config = dict(
    arch='gmlp',
    model='sound classifier',
    dataset='simulated sounds of rotating machines with and without faults',
    train_examples=39062,
    gain_aug_db=10,
    input='waveform_16khz',
    targets=['machine', 'speed', 'speed change', 'state'],
    num_classes=[8, 3, 3, 2],
    norm='rmsnorm',
    mlp_ratio=4,
    layer_scale_init=1.0,
    wave_strides=[5, 2, 2, 2, 2, 2],
    subsampling=2,
    layers=8,
    width=384,
    mixing='mixup',
    label_smoothing=0.1,
    loss='cross_entropy',
    residual_init='none',
    optimizer='muon',
    muon_scale='original',
    lr=0.011,
    momentum=0.95,
    nesterov=True,
    orthogonalizer='newton_schulz_5',
    adamw_lr_other_params=0.00081,
    grad_clip=0.5,
    steps=7700,
    batch_size=192,
    epochs=37.8,
    lr_schedule='linear',
    final_lr_fraction=0,
    warmup_steps=770,
    weight_decay=0.04,
    adamw_weight_decay_other_params=0.05,
)
Rows from block 5 of a small sound classifier, named by matrix and row number. Rows with one number belong to one neuron. Each number is 128 + 24 x the weight over its row's rms, rounded and kept within 0 to 255. All counts start at 0. Numbers have three digits each. After the name is the row's rms in percent of the matrix's.
After each neuron's rows are labels from the 100 clips, of 14976, where the neuron reaches its largest size: "top examples" is what is common among them. Only what is clearly more common there than usual is listed. The data: simulated sounds of rotating machines with and without faults.
# u: gMLP up (value half) (model.blocks.5.mixer.u.weight, 768x384), inputs 192-383
# v: gMLP up (gate half) (model.blocks.5.mixer.v.weight, 768x384), inputs 192-383
# out: gMLP down (model.blocks.5.mixer.out.weight, 384x768, transposed), outputs 192-383

u.391 147:095121115155150129142115169070080134110136103171112134119127136106107145107117119143114112103128118089121112153144157153122147159184121125137137140104114129155125130109108109127146135119170146110119142133128127126123108127128169154125115128147139121163109144117112089072135158128112143113138105168160119089096104135120147112129107151059135074166179144125145170153121083171134161113112119154158145108146126137091112165099123129137127129119131148176133142130175141150142110119128110100132120145185125125169136130154118157137138122147123142094069173129139116109132196165133131131
v.391 140:101093123127112140096101150115142118159116133121147101104125117162124112129180154129128138152078119127143161143139122117116148132134133092109125120122110111164178170080134135136130092110132094151103159145162147105131136093162146129101104122131146095117107099124152118176151117145162117164124147104098160167147099128142133140140105123136122104163146147089149115137137168127152114172142110130130128134119140102132102151106101132109122129124109164166094142063137149090119123144112123141157155151122080118106155106152123162117134140111150131149120150097123122144115106091148132110
out.391 138:135115138125095126104157160181141090155126154109136112116115096155153116184115094146118125122090102115135077154110088092133136102146125156150139152121156108105156157139134125141116130138196136115146113134093163105114063140133129089133147128154169144147143143112158096182106127165145134125080124132108085136114123111148119213113166071106100132100113100150131088130138120144104152118139136169130133140114102117105127136110105114173181145098148108158100143139121064107106122106111160141129143141107150165109116140149151136122110131140112163098157143166095119144140133131093134143
top examples: electric motor; speed: slow

u.275 122:130120120076104132168116147113109095122122136123067151118129170122143107158135090173125162125089089123182104142120120128120152137119091132122105097135114105102084154125117105141109124161103070105114120157129131183124113143126130105094128141130095101132144121108129133110154163139124070151113167143102170129104142145144135110125129152113166134155056102106155128140073148099153102137133137105184134123092100157173129112104156110120133089072160142146138116145131118137124137113112150083134111107104144129114155080091135089102109086166126131115151091113128155143134132113144144114
v.275 119:155145149156189122116169142113108115156109181127116159154150133166127136162124142118083101077109126148098127146132101087111133120158130096188128120116133084152151084152122110133126141138149108152103119142112162133118187135112088110111092130102116113140130150148109115122143135093093116108141088116175151145123093125140127117100161104168156128099151162086111149112123153134136130169117087141156106076107116120132094078172109105112181112131104150084106134149111138134123135104169138147118116110125141157133156132138126133125121132063099100107132120172135117115147141105110142117
out.275 133:124153102116141146178120176113136096118111147097122180107111158190135137133165134161106149145132144145132127170092140117136136098106109148136159157139157136139105134137117095147103129154154153135114105105134157104122110147125116149150107123139120140153068114147092093108168098124116101132132137113114097133166122153113165129106113153096169133169158146122077157114134108096108109126148145139154164141167153130146109136110152153135156092091112123118105107124128165118131125133119186125119135154167137112128134123160151134131092114133106114123169109108125108123128145145115174135
top examples: pump; fan

u.545 065:135088139144120121114111168127121113101119142122105158122138118133120138125119168175110150130138108135182104126105164148115146092049115148125115101120115145128133115140130114131140176134087108127147153107109139135097150143100128130121142115144114089115114109136135098092175093156165115137129153135088115130134121160098112128115127130075127143164146099090135139120092107101144122116135115110172129129101094129172113097139142120147109151110167151195125140172119113164167175147076156102140129108115122126103172081126123144124077121117122071149156109116119145131120124095124128168
v.545 065:134154095128085077106121164132128134124118160080108119133108131153142133119146160101129169144153096101117099145111148187113127110088106145165157138140127119126126115119107180105102116155142126088093142120127106101125143145138110133124190096148122142148104120144116164122085126140154110151142130177140151124098117149095077170159105118136164115148098145126127223097144119127114132137143144125120126147100177164120115131142147152103106145113165125139090149140119134122145097104136146110109128099194110171143152141108090126156134117097112108139089138160129132123085115105124146126
out.545 076:144152092133117140139129146103100128137095092146134151142108113195163106124132150123124119154113122124124184101134146123141109128135089086113128174149124138113066087150146102134151151143118181143161152149157173150146154158103106163135147127127101103147138119135141144157137135085109093140130125143136167130154171098076116141133107176116156116141105099156086100129124188147165090154148103130153148147154145130112156137102150116161128116131099090139145138139118097119133097121143130112174170142139162168128116144112092148103136091153094129123104131122123158098156067168138116109
top examples: pump

u.331 067:124127123128147141130134075121131127131099112148108141140200117076140147137144096123103142097113110143160138137118094108118122187105155129119127090147181114112100099130121122113097148137156138103100107119121156071124115168181074113161140112115122106165160148141161141100150129150077117187144118082124099100123165092086119101123111151152116132116097124116109155118169135139157140168132112145120130105095126130126137163182136127161124129175130107150123096094172127115094114155094164130126131089113117108140109153144118124123085131142150144124155171157138171123136100159136136106
v.331 056:136107162186140121111191149110152111168123100141102107157140119106147188078147100142183144126071132117108170122107125127177114109114094151140161112156159121136179169125114146126129113076146141126119109134148161155127141130077134115139089138107103113138109129109138143164145126124158112165155084146144135083161167147132121118080169119107111143114129137127147113083089092182163132136166143105172131154132157166120085121138096109134145150094124129100122133163096121130136125126161100088093123111125124108101140139093130154110158173141156150147102095129084133141176128146093082168
out.331 066:163144128122107090079095115111130119141143186120148147125105117174160162158132127161159094162128127116158125131111128190097159102130116120144165129139072131145129115107124107108159137085158181125198144121142153119115127146138144136138147108135169129123105120128087119155132088158129072114116126191121129136108091137143156151138100080096111151098170109173138107168116121141139148079125115141148117155143097102103128114133159116072114123139143144116098132151089127124110099107155143111146129149170133131119137167085099143135107091141141128095121139121105091178056132130151138097
top examples: speed: fast; compressor

u.364 118:131135127086136125103166166154181108141136173142168144131152113156098084152125113114127139134150155119138124116108123109164152161138097099113155142145112097139167082094090155120129135088144124105117177125124146181134087158108149108097096141128122121113150112112133157102142138132103101115158153121100118130131126118142122104132148139126144116059158099124138098122136154140101134147137132107127082178142145122157133152125132140127121107178113084177134147147090121136115143093132159102105142160131127126142123139116128157127105160159155120154138075107110156090144106116092176117
v.364 122:120113144129156141135137165094163089132103111164110128102095095149126113142125109112157114149152111129105140127095108122148105105126133133152096175124148124150171100099148071109119092142087119104153135156138122121184140087138063138121123138115116098114128163157140079131127116158121089134144128120118136128142155118146129112140105078117070157111100157111100091109119165141142128149153128102096136135157099136124147113139219128140145104102138128173105143095136121111108131086123183151112117145104128118068119131124125114109107072152131141109119104077092142147099118120144121152
out.364 117:129123100149139127139138104104146096104100093097141100153096097124135129072160121101103146170173097117112099132118119167111114112120156131116134143154110144095131144124121127126104106150162107159142115121112127112113144132090147125091154132111127106149146115104124125143089063109128130131122133085172142096153109146110158128114167148119195116108098146126138136118119118147148148076112150155118138127107153132127122165138104135139116116129086132083103125070106133066098152175101117160137151092147121126125114085100140142138164135128110165164140150108122136151129090074109084126
top examples: speed: fast; turbine

u.445 135:096106131125102148109135131114103119127079099120147149131134149131106103128121136102173157141146087163142126128127115109130160136135123167120171122166175141133111116125115181083075094123098089113121149097121136137117148111082147154132145167140106139145141139142135139112134155108103188175102154134110102136124142122138115191092138145151109065104144127134105136123099164122144113113154147116145115070145165155187109102118139171110107093118156123144138142104140145158092152137133133104160144126147121141139103151121104138108155126135063173170111121137164123146090134141142160074
v.445 136:105134069094085139108126141119082157123108131111166146176110138145149129089128121084136120162132124160120098088094113132112128111133125121093176120150108100141172140132139146176126146149148126119123147093112106169117155134135130126131144162115115138152116151071133175149146149083138119140142110127134117148143168126133142147118109138127127099141121146137153107139092115108176130101194128135119129101142085173121099123145107140156085143137135204150154140124148163151147104120111081172140137125124053083161132124136139128155115104158115140145122120157146132139106121132143116063
out.445 127:154101146145126134136139147161149165144119119143136129118104142109161103132159132108113102055085129098158089144158159135144075104103116159149131162105118121161165121168120151165104124148175180140115152145135126106121140127107120103144135113162108110153154166125121158117123134104132104095118116131159115118121084138133181111124121131170082098109118116106113102142147136145129124094171091145071127125119118113140162123120177104116150153151094087147083116145177134129120132125134103135120103152174168140123126118078166182100158097131099110146163177140141128140143119095142166105
top examples: gearbox; speed: medium; text has "speed"

u.711 077:128119124146111147118128164140111129126088149171089073143154174126116133154098146162124092119127137110109109143084152128128128107152122116148145117159130107144131116121135122093144092095160116140187124125187075093115095105060116103157117170119094101134132136105110135117116120137130173119046113117100133132117101147119161120142132117142080127106101148132128136107150133117112132125134093093177136124121096104074159111168076116104115094137104071127161102142118104136106157096109132118089124108127166093173168108138093123145144103158101110119193117109109112156142134127138099132
v.711 071:130118137151136090178158112151114135141112174103140122137082109133166128117120127118079137132133144102121096108121116104152172139137159138115107138161157147132112097124089154113129098146135113099123183100135179155122136168105149133157130144162120102130153135102088168158084116127064104127152102137168118161161154136101141172094152136154108092145138145106122124173152163162127126108152116150129096151122108172133136103128173140102142117083151145184118140161142105123200157137111181106137129129116160117138146148136124118161110150129137114136115160124076114132182130117121133106
out.711 081:142059106101126095155134157139122147108139094131139131175138133154128132123121135135138122126131167138117135121130149179142155158148137126121137142176133151154116122160164120130137135118141137115101145100139090109141143122158147149115124146188148121124126129160175107137115127099138115150120169109080134125119103154110083095118147176175139116110166093111096104086148133137136151108144130115154108116118131141191111090137166099115117112131113084127105127172164108130134121126105110092106167123104105156078094123132165124112123138142115098161087088109091148139127139105172126100
top examples: speed: fast; conveyor

u.239 077:120169119094120088168169087160115102092154135140133139094130111122127114134172125118161116096128103087155113110104112139089156131107199135129127129129131143142125121134108137139135135164129166111134150149139118124131164121138139137160156166121117112097130158141116138111099117130170093103137143145146130138147063112127140145144141177113102140127104110164155149129127147162135159171114115113148151126146154120153137097150097162161127158159104137138156164162139067157162153167137113111123122120123103138098098110079103114174132126097089112149116089136148112099113131136126097148
v.239 079:127125122129109147100114147148164131123114137124120093073136120130120126105123195127116101137134121134097104153103161119115118110162138117201145118147117135146163168135107143143123088180131138117136115139152146121091126119133129124141135111122110166094132171162121139126112068176153129137108161149148112126113163129090144145128119130155103097109142127148138142123134125112132101149103122140100138166150105169101149143101135183112182119116156132116125123120142148122152085119073103135131131134142126146157122140132121142094123118147150109111101136117114169145080178151156111139
out.239 088:119100151136111161075139144103146124160132109116078084096144156118115138130129191102139109093135132121127159101089129143151076142150076146120132098080104149125082142101144160095162113135173112140131160115129171125164127148112114142101124126136132098144172100114099153108131177118147150127122113098139130113139124161088131088139125121113116142127139155118088122141164132125127097115126114192118109143126141132147096083110100071117162094109104105140147112140118152126107103154143175117141111127144133121141118130127108150116115138151142110112142117128143119132123161112123134177
top examples: pump; thin (high-pass)

u.590 045:132144171126126106128121124126115103163121146111144141161143146101072134131116127138115131133106101145154135113145140155115151088091068117117092155144104171131154143096137136130109144118120142149173111137104148162153073132120078122164119140121158113181101144105188130134089132151097141090157123120140139123159135088106150112141095104177090089131129102114093159087145136157134178122100091135132117121123100135144137084128151154113107137113166148146149154104120162131160153132094155132092110126154152128104141129122096147117117135097143122150097142153147143092135116139115082114
v.590 032:123152142127123149144090108098131132168077141076153104169108125107112117138120126138154172115140150134117096131096130141148187124107098146138124126157117130180128111116184113118142130127129125166107179146121121127138150123121135132081167119190101154130142185096143123132101144126116096148161125212109165125148161136106137144104158131107130119121164136134114147175144145116161142098124166127101106080110101117144140102095132135173115131146148144100128125142119098108131117069143079116124117105153118117131125165123125084134146114082100108138151139113141112158157146144089124123
out.590 049:118141146131163151139116136114146136097150071152150124113131097126173149106137181120117150096139161115101163124149100103142129167140144132153118120149152110130142087166138124163115130117105145096112103114138083107119213170125152151097168147084140090092091125110129157114123130115128138132126093130100152103116133169124126126144142120126198138171134149152161113146118146141105126150140127115085126137157131161123141113137159131136151121136113104114110128138123108126137096094157159102171154124151125113138149147171144125149134101156129103106144112138072104150164129080129180124
top examples: gearbox

u.340 100:105169093117131116120118142123161086142161112116152147169098126102119121113151120105112141137143097125118132157138110157137141125148131131149140156087127104152072152156105116097098123114105162139100133107117131151076121151074154092096120140140123096126156114086088134140120136112130126148130154125116105136118151161142131143134151145149133120123140103108096157135116163083127153151121112181132121104110136150110099137098092107125107126137160142162108138130151123147118149099095139146091147096137117154094150177148085127107113119101095148141152119092131114144115121127115067088
v.340 110:119141147108108145116128112104163097170109124109174099149115112110123106122173106135182106171130124161102149125101157135148144141146123124118154119112083110114121106113111120109135109140140142081109143138175135172121140118140142126148106130123153081148101144122117123153158097150086124120106157109136144116159159063133068150143126140095129146112114138126103135170143114127112099148106164124103144126143135141128099157179126133120108123125111109124137145106115116118122117086134158164159141118183114131147151114186137089123117122144122133148116064109160110153163109156058102131
out.340 111:112113131102133164116117142145077144114081144127117178082145126161119069112126106102143167122146136125137086147061137118117157132147111136134143120108114150132125107136145075117130126143117171148144148121149099088133134133142073191150113124140121155153131085135117118112115115134102147106135157119125097137111105115163145143121054144102127124129071134126127110164126140081135124131103143178127147134118105130097084163114153112178163086132159098123102132115099172110128079170068100127133116163113143123109111119132170167122139092110114148127147111147090134109130125152103167108
top examples: pump; reverberation; text has "room"; text has "reverberant"

u.205 117:142135130173113129134102123162109126118132182148184105128144136099125144157111100166153138160165129120152148129129111168139111146082143138135128089110086116076089127093129109115110089122111138078133142127142170120128117140097138144142077138095145153139148106081102128117145095121105130137132131114144161153116143181137178156094094144149138114121139099114156111125147123132114140164133148127176205102076113105137130148118083167099125130150142124151135099164157158141134094110104135101153125089142144098119097089152092194131135147138135126105096097106110132108122116130112135136
v.205 116:098130123165091127140140151133148156133117082143113137103116105155103104138141111154099109153097100114150125161115105075135137121121121116139147136085106103136079168153119135126153160157129140114090127193154094163145156132128104112109123074124129163131084101138121124131144072139113088132133117119142081137144164126112150139118109111122143147119116153122129130134142167106197129142151138110144174107112114138152139115132115146140128131139162109104141090140115169141125126150117080113115118110146174062133172110119119157167144144130109122169124149100095157116142142105119121116
out.205 118:142135117129089102130165145131123159149132136100146140093108118129110084091125153119110090126122138118147128091117120129129157144117118113120136147148124129123120107148126169181138136103125138111149101120154109107100133191089104137152129147136172102064146102120194159146114164158126127157080160120132159148135141119088118125148124103126102152129144163114097093137092153096116096156126151153111103156157076111181125140131125124121165115096153125094109144140123149118141129186145138120119125111163107137121169136117125102115104099095146124152119135111125150118189078112104113149
top examples: pump; speed: fast; speeding up

u.427 093:160102132086098133157159126088128108138114147169107144099172141127127111112136132122125137176124160158143111099152108166143120125108101103137151122116143118121128113082090092157084193156096119145163121133137153131148157078113122120093151159136133153148114121130100114112106113151109097151123160149126155129192132149126124139123154109105124149063134107140179112114113091133135100110129113080124108161152079137113101137130124111116134130134100106138133118116097100115124119145117131133094118100128114134097155107146120106125142109157130068121134131127151159143134162073109112117
v.427 100:113094159112121123143071092130113150082126152116124047149107133110139145115112071149103152118153129115128133138134116116122128090124126107165120105102115107148087147107119124119135126124104114140134142124152111120088126112125144102110117151142090123140107101116145099140095155101171092110119140105117154146129134129138121098145154154135100105096150150125120138088153097136138098126136157139110135119105166145114159145069106139107162146123125105118116139147132139139160153116091107138155085166134104150136086162172196118151114157093122122187121129086112139132105099135139128123
out.427 099:181132118101130154153122130152151130124138120095121131113155107110112145165105073151123139103134074135096151152127135147144132126111163149091138126153141125139106077130137122140136129156116173114142098110126119136112102140127153088130174158111132123149158119151112133158149106156135091129135118094126104109105142115145135128162129114084110149106163107142121112095133144113105176114141138148118135086097139157157170125138111140098135123087093083134131114141104115077162134145097153123166153141131101155140118154127149162122065168148106180112153107115118143094141147133159099098
top examples: pump

u.574 110:139145113110103146111099117125180171157126109143115113143167080150086150101131127096149138144103135145135102135110131156110166110175118125126157111154126126146142074136107123116136107132118160162146135115136132125158129141141157129137134083151110086150088135127114089142137083119170087162114141137079156141096146177177149138135126162093098114069177120121148122089090162124099126100148164097103100116145105140085085116139117121138114123136124133133134093158142128134078157099122166150135132157104144122158131144137116063107103137114092149136150141095135123130112129135137150082
v.574 115:157189134143169143141140130195108122125098117126135139158107155089157135142111165114113098179166132125093141138096169187117142150153117127171158144139137142133139123129140110133145120130128090132082144069142121113159155117132140144084121129117149122119166135160147118158148145171143105118145149119122100146142098154104107115107149143122125118124139115124158105182124140163099142154150143131153152121165126123127125162143094122103115110125123126088150139107126126125137115099115139125091154152138106106100075099120130109125107172108104142180164064142122129152101112138136102118
out.574 111:159150192185114191130126114193088103145117125119102119101131137131174125134132074126127087133164160115137154189129149089137092112155072153152134148148131182081139133111129158126095146162141118124141173122139099095111107140159118117150149131123145148124161152122124123142153167125143127157150135076124142129146145102112121148093132122101098128123091108151144137122143140164090127136101155138175116139119149154130121157139163126146150159165122125155123116116070154141152160167064136141102129121130138174101073131123129156160163183134147150126131141163113129106136122148104131115
top examples: speed: fast; piston engine

u.262 075:116133146117095158098183145168135123145134133156132148129162111086132120101157118107098092123121192130163168142161129172141087111107149150164116156090159123137114138122116124161121165121130103145149078114102103121146111103157119140127143152079108148130096081150141154124141076099126124073140118148130156119145146130117135107118142127106147129141125113112107151120130088088096135120131104085090114160142125121141093117125113140146118152133154129163150163129092134087107133144122104128111155147159126151163079148147153130148112117096165109126106140129138123133137171087141139089
v.262 063:162131124123198119110141137119144141169122126124148122119119135088144185142116108083198078127124096089121112092126143133099138159118121081114136101115100161124163078140101139121126125127072109148116147100114170142112136134145146175155146144124140092091152149145106160110152156089081114134137133154152139141100106134125135146123106107121097164145128151075143119166076160131144134110109114070121129093140103132135135124086158170110149129104188101155118113130118134094156091141121127115133096108147163119120098127152112123139127103183174137098093130152130119150155119115131137127
out.262 082:135149158100143130133126097125114120112081086145138106117092168125135111154149126137149168130136117148081131142127113091099177112160115130116147089105112153090066119128158155113146118082094161112096118117121115150103134119177152115132124148080131146149174126123137107120072146135076132140103110119132125108106100088118112116139125138094105121087111087166120149159122143181119115157123147134156113117058113089149155133090145150141134136129089121093177121131098128155107131129108121135122117123104094157139152099121136131142129131155115164122144148114127127134131106121120074109
top examples: electric motor

u.141 129:123126135106168147101130162116180113145119127156164122148139119134146109128141101131065104138140099186107121141118140127099122111144139093130098125122088099125119103099129124120115155138110153096099147163129116145119124099089155104104162119128148094129123106130107155195103119105100094142128119110101166122119140139106144069133144145142177099117149142147135153089131126144060075121121154113151101092137129114134095134113147074168149066175134128118144112119146160136155167124123153162139109153109189135152117151137130160185173124135147120131094129149153111117113136121139136113
v.141 142:092143111135100114119111128107172129115154106113166138113104141139081136122133110154107096082105127130150102124126104171121120167101143133078131121127110149161116079173141126134107109136099103149119129138190132114109134136149108127099128148119147153109100143086184151127074134151090095100122153161100101113115128157152121176125150120155143131146125119126103102110151137150146137119145139157126141140113114166137190157138146118121181114124133121172151145138125166156060132140141125136137165163145108129126142126137106102128112142163148089105103142115145122113116138130152184182
out.141 123:140110156119150132117078153118121102139142146158150146084118115124127139114119138164141148117136103138137082119164130120153137148142150150135069143080122153141193146144135164131126105093086114179155186124099156124148153126132139160117101093162113085142115163120153127104089169139105142093108139122136130094109070101175102168141130076175157084122106131110160109137129135173121172126132142155133139158119133161104101123118135147116158127128096138152129125102095141152115096133141106135125157100138122120101103114130110153142139129090127100153150156098140132122130173133094134154
top examples: speed: fast; turbine

u.133 100:139153148155158158164124127091137151189139132144130151141094122121141157077114101102118136148124087142142102093140109147153101177148154113172100134083103128172145113131171147131145120125153141155095140121109162135127070155092129080110146110177129124120120114121162116119149161138119180118135137130160159151121135158151104124109139104095116130092147089142124118104141143143126137094062153161117106190130124107104117114152135157129131144149100178095151125140128068111118144162127108091116136107143152104157159146125131115112102151128114156111155133123081161150125165106164133131
v.133 106:074094157166131133118124134156115143109082153133118120146107122155113109148136115125110143109158149143082141133149111162118160178117100099096100146125150135103134148140160122154149110148113143127132113080111116105155131095167115135091121133144116121083123131154078104121167119142043137115150091150092158144128118081145131122072152101147130131113134148110128154120168114099099095138139115150160117102103108172144129125098100108101152131128146144123090150114134131166154124140119128148112116127176078139110116101101129125115126121140136132093115163118092088186159125164124173141
out.133 113:129121123144172133164148110116119103097110151183105143114127132119063119146098170140122148137073108110134145087124135140111126133146135124142148098098159159157139153139127144119085148105106122135138100154105190154054133126121103100140162128109088116136127159156146098110141083122139138104151119129117151141133172125104107105094112132172151122143155137137112137129129129120118085137122122143142103171089164068129124152131125127103136115111102138113107134110155077136149145146108116161136082137086087071112118185091137180162141135147122124127113173128079090127127092145128136136
top examples: gearbox

u.443 087:118148102150154101124135133115135141139137113087159132162130148119106140119177116149145155107113128099149178140122118111128149109151118139110128152126112124190098134174109105111139105146124117113158102154100090130136127164110154104118138116126093158129148116149115199151162100127116105104127150175110143103136091133148170078113103124131109132157179086108122098122136072118155140169173159145101173138149118097104093139112136159146131128085091183095148149103061098099151130164111132145101142115113127173136068125137126139122106124143164144126133098117145174134057157091135151121
v.443 090:123131157131108151102136125108127170158128101104115092156135144142118138188097142154155132103132137074142166103148127172106123145141149116122074118087162095100129083117112119098083166116112105089155110119104139142130122120122136118147125084134130090169161160123096038083144067105091102113100100116082128152094147135149150134127136125142118123121133125118093139100115121116149105148128162165101123129101112096159112130142116170161085108092145166095116137127113153141114129102129131095127154127138161143089111083138111096172160149096121123099124140148124094104134136202102117154
out.443 098:106128121129151153149132108145137126086164118123134156116156125114100110123059147081161104138118145122109082111170133135098144109161116115138096117119189111119137124075121148125121109142145158170123085111148151171131147143134116153129162098122153073116117163114148120129146145124160136119116130156142119114076188126111118118129127117086115094123137120116126152165140214130100109123096114135153150121113138154113159136137192071144131159149151096140136145106093110166153135145106112140129144154131150119151158135125158118142141106125131116090114141134122114102152151163117116136
top examples: slowing down; fan

u.646 119:085112125112093148117141162107123133097170124103163114122106142137093149140186146121143165132162107100148133085116148115109150063074155127118111142143128156105118135116142174059083144149139152139125125106099156179141091113119120134123119128147121125123128120126118114131111111115117108121122153118106089116139138165146151123134194179140118124151126105163131190136131150126078093104159081166147152125107161128139118120108091112121152153090114128103127120158094140140150082155156126126084120126177153123125126101070128086127106084128132138142143149096145107141143131120166123126
v.646 130:155113121165154144119103111145125109128107117122163171124126132140123117144169130141085127120150131174159131173132140110156127129102166131083131177102106159122134127111135131124148160140099110105109113121152157116140106106119127116142096121100155142139125150115163103077149107142129112085060159138141120141119082145080188198134164155103096132115187133123098112121145107062125151143112121144146094153123111162141111114173131140178162121079101110136136132113120161098112132144153116138148141126134148129136149116085147153123118144133095144114123143093128157119106165145121101077
out.646 118:104152152109089122179168123134116123116138143183128124106116125116115139113117134095127074143121128116115128135103106149110095102107119096140088117141159089080068110185106132116121146141111087099117147168112159114109103077118108102155096169103127099166133103085089137137132147115138116178092143130109141125108144135149120146116128105138130141094165157128121130113112153148085111142115121155164154114116117164143120107089149168113132138118136112099168111161153171095135134122099151108137119116133111164111172120188124109090070146149114193122091123105083185120121104135081132156
top examples: pump; reverberation; text has "room"; text has "reverberant"

u.254 089:114105151106116148142162120110141140165144097089130103126134106115162082149147111164143156106160187106169112152142132119129128078175122161106124117143137125130130133112119118129165126127116112121087131119167129158195170127117146119103136124173118126135134119127146087207147116117078090112142130152147137132123119145152112120103119139070120095157172142084155145100094132163140149159195123119147117122135107111153135130184120113132122113114119139123089113147115127131138144155131132106051126114090136152122110131127126119086156145118118152086129122129145116150125100109145148143
v.254 090:153121161128161127130099142099117099120170106145176125139118107138146119089151141182109110101049114117101123120168122160115139150121123131121109108160142107101140133117127086099147096088085115142154127163143074165122120125140124123126099084151139122182148146081158143119124123115147101107121120133157152127134167140178118163127135151177118112168154177096112114115102145144105095086119132137155135152169108136096136100149158121142167151118154113144107132083136100109114105119176116062148132144146142159124117124125094134079115151127114146114131141137124140145174102138113131093
out.254 092:139142094094114141105122132152063111145125149097137121141123139110103144139111146122113158156108092103124117100157134117092128104117146119102125159137110127129111127070122143132164081149124152205138133141073129120144106103140140097078095131121133148147103145149131150124186137116124143145138177085138104159162123109116114062123095118123074124150116122148175127120122118161091107120085109121095145109136111085099150130091139094097117180121134162079121147112135132161111098154100131173093123097103149095101157154093072147136092135110132115160115156118117128144140140134106126090
top examples: slowing down; compressor

u.108 133:108161160064112107146115092118129169093150116128164118126108145150160147115131134166145128115123156110145148110095091122091176119130087109121098157166109146127147119185168133140125131140120118134127099134174185132177147137148150118099128137116118152146145152136123127134142137136155087142124127092088152136149119132162132154141135118090157133154133134101091091148122179113196140107150105167107147113137101129152087160110147118125130120129140150166102155047100123083111142137111115159142122106105114122170128152145120151121135105144175133134120124123105101154140105134135155165
v.108 138:134138142129110114164118096104163111137141127153134122145117137116149096137118125140138114136101136059116120123111131114113110124120136102104133187104161116143127172188110143145116117153147108129108090186140104127181121108152092099138123113120134136147113138121110118125122120132126083158097073129115164096136102107142147146155166146150132143133111161110097101173110115139154133125129099144143165138096143108128136111114125109118148076122096168121136159089162134178139118159103121115127139101096122127133157110170196141136154140133116094136106122138147129174102112182087173163
out.108 129:134095099135107166140130194166114137147143164115148147126135141106131142101113083111138116115179106158118148118072172103135139066111067138154129104152125182128122142146136110141149149098133157150130139120129137126100145147094104121093125157112130149104158144112129167122111123100090163125166070100121137102129162135118120098106160149158111132078115123169116103157088109150085135087146116109101088140157127120149125103119073131125159122164105107077133092182140117073115116115124117144146132111139173123154163107081102144091120099162107135108141129141136110123147103118167139119
top examples: speed: fast; turbine; gearbox

u.697 106:106156153162127169131129129152153161103168140137113178144116131123100144155130139155128098160116097113127161147147132150140168110137107093154102142137170131130079155140117127116150162140141111138076176145122103082131121105157095133109085156120142155125150193145109113127108125196115132140136170152126124104205114116117130122072130119115113133144104168147123120094130120146148166130140146132137143182141110152112095087168163120115122155119144146120125143096150088171156131107096119120074154156172166136104108178135144144158138128154115139108182135128141140120136151118155103149
v.697 112:119087129175092144151132140102131167166106119117155146133131120158105131143147113158161132104101134116196121142117129090121209107150116145178093103135164116104125173121133111139135136132143117116116104120133146151146134134136126146149112142156112129119137121132173132159114158162139156153130162110149107175123157133119113103134163103123157091121150136087096154140154146131120132117151091123148088105133089116097191127180127110157101137151135157107109163093158144094149119170094144132130097089109164112122141118121137132139117135147130119133133121147108116120140157189165084097
out.697 103:136128094104124118091084129116127078127116095096174136115115131149105131099139136072157137126141115147101132164157087142140093132150129091131124162116101161131107119081092098148083154146135166179123136092134156148105124105155119103163148092159126154106145139102124173108095119094116125108129104126109100093130099095164091099155130153134147117098174122146150125116166096124071143134149130131095145119104093139166143171093153134104122160124148126094104094141141133117109165109170109170166096137092133117133137092119123189147094118125128163102105118144112092118099173143086133152
top examples: slowing down; turbine

u.168 050:110148093135122076148149187135150096122108135115145173128153093095093092143129119157170142110121138138130115109097129108098117073181138097140144138094111142125117134138163170107127085159137106146156099132129144141166150129114122142119108110108106119157110152112149104135129110145134197105109129110098129076126117075161155107119133096141168108147121117121128153141136144138112094160126114145128163166106124128126109122104162105132120153133100131097136117122162135103120169128160133100137131090111092142130139098150139158100115148147151147133157105145143116178120104129134134126
v.168 038:114175109144122150157111151091116103103118108077132114163110110100132132113104132143155099112156211110145092122125127109097116108153104122094149129107126124115107098107119126097097152115120116131158131114144120115162172176123105157102124119120062114131114104141081084091090122078149151126144108157125131131151166180146112081156126076166136146114099149127088115140147122102130120122140140086129094143152145107131097168198158183108128174155092117153124148102136137153100125127122144166161089152114101120142153147146118090128089127126098166109112109118153109173135120148087132148
out.168 060:129114140144121148122116052097122154125125149146090102118104148102144133108101105121087105110150136130126115148190116115194135177093115084106105107142106150133164090140113129110178132117132131103144126136145099140110120159142143118134173097133132133099151128135141132128112153106150076121159154150079126179139163150140112158109121165134088145111141145169147128115118113123130149086121128078123111122174169120119139111140113126100113133148144132138104122134121137166133102138106092164128121132141176118175091122138133110114127112099118145126086120143157167085115108107112120133
top examples: speed: fast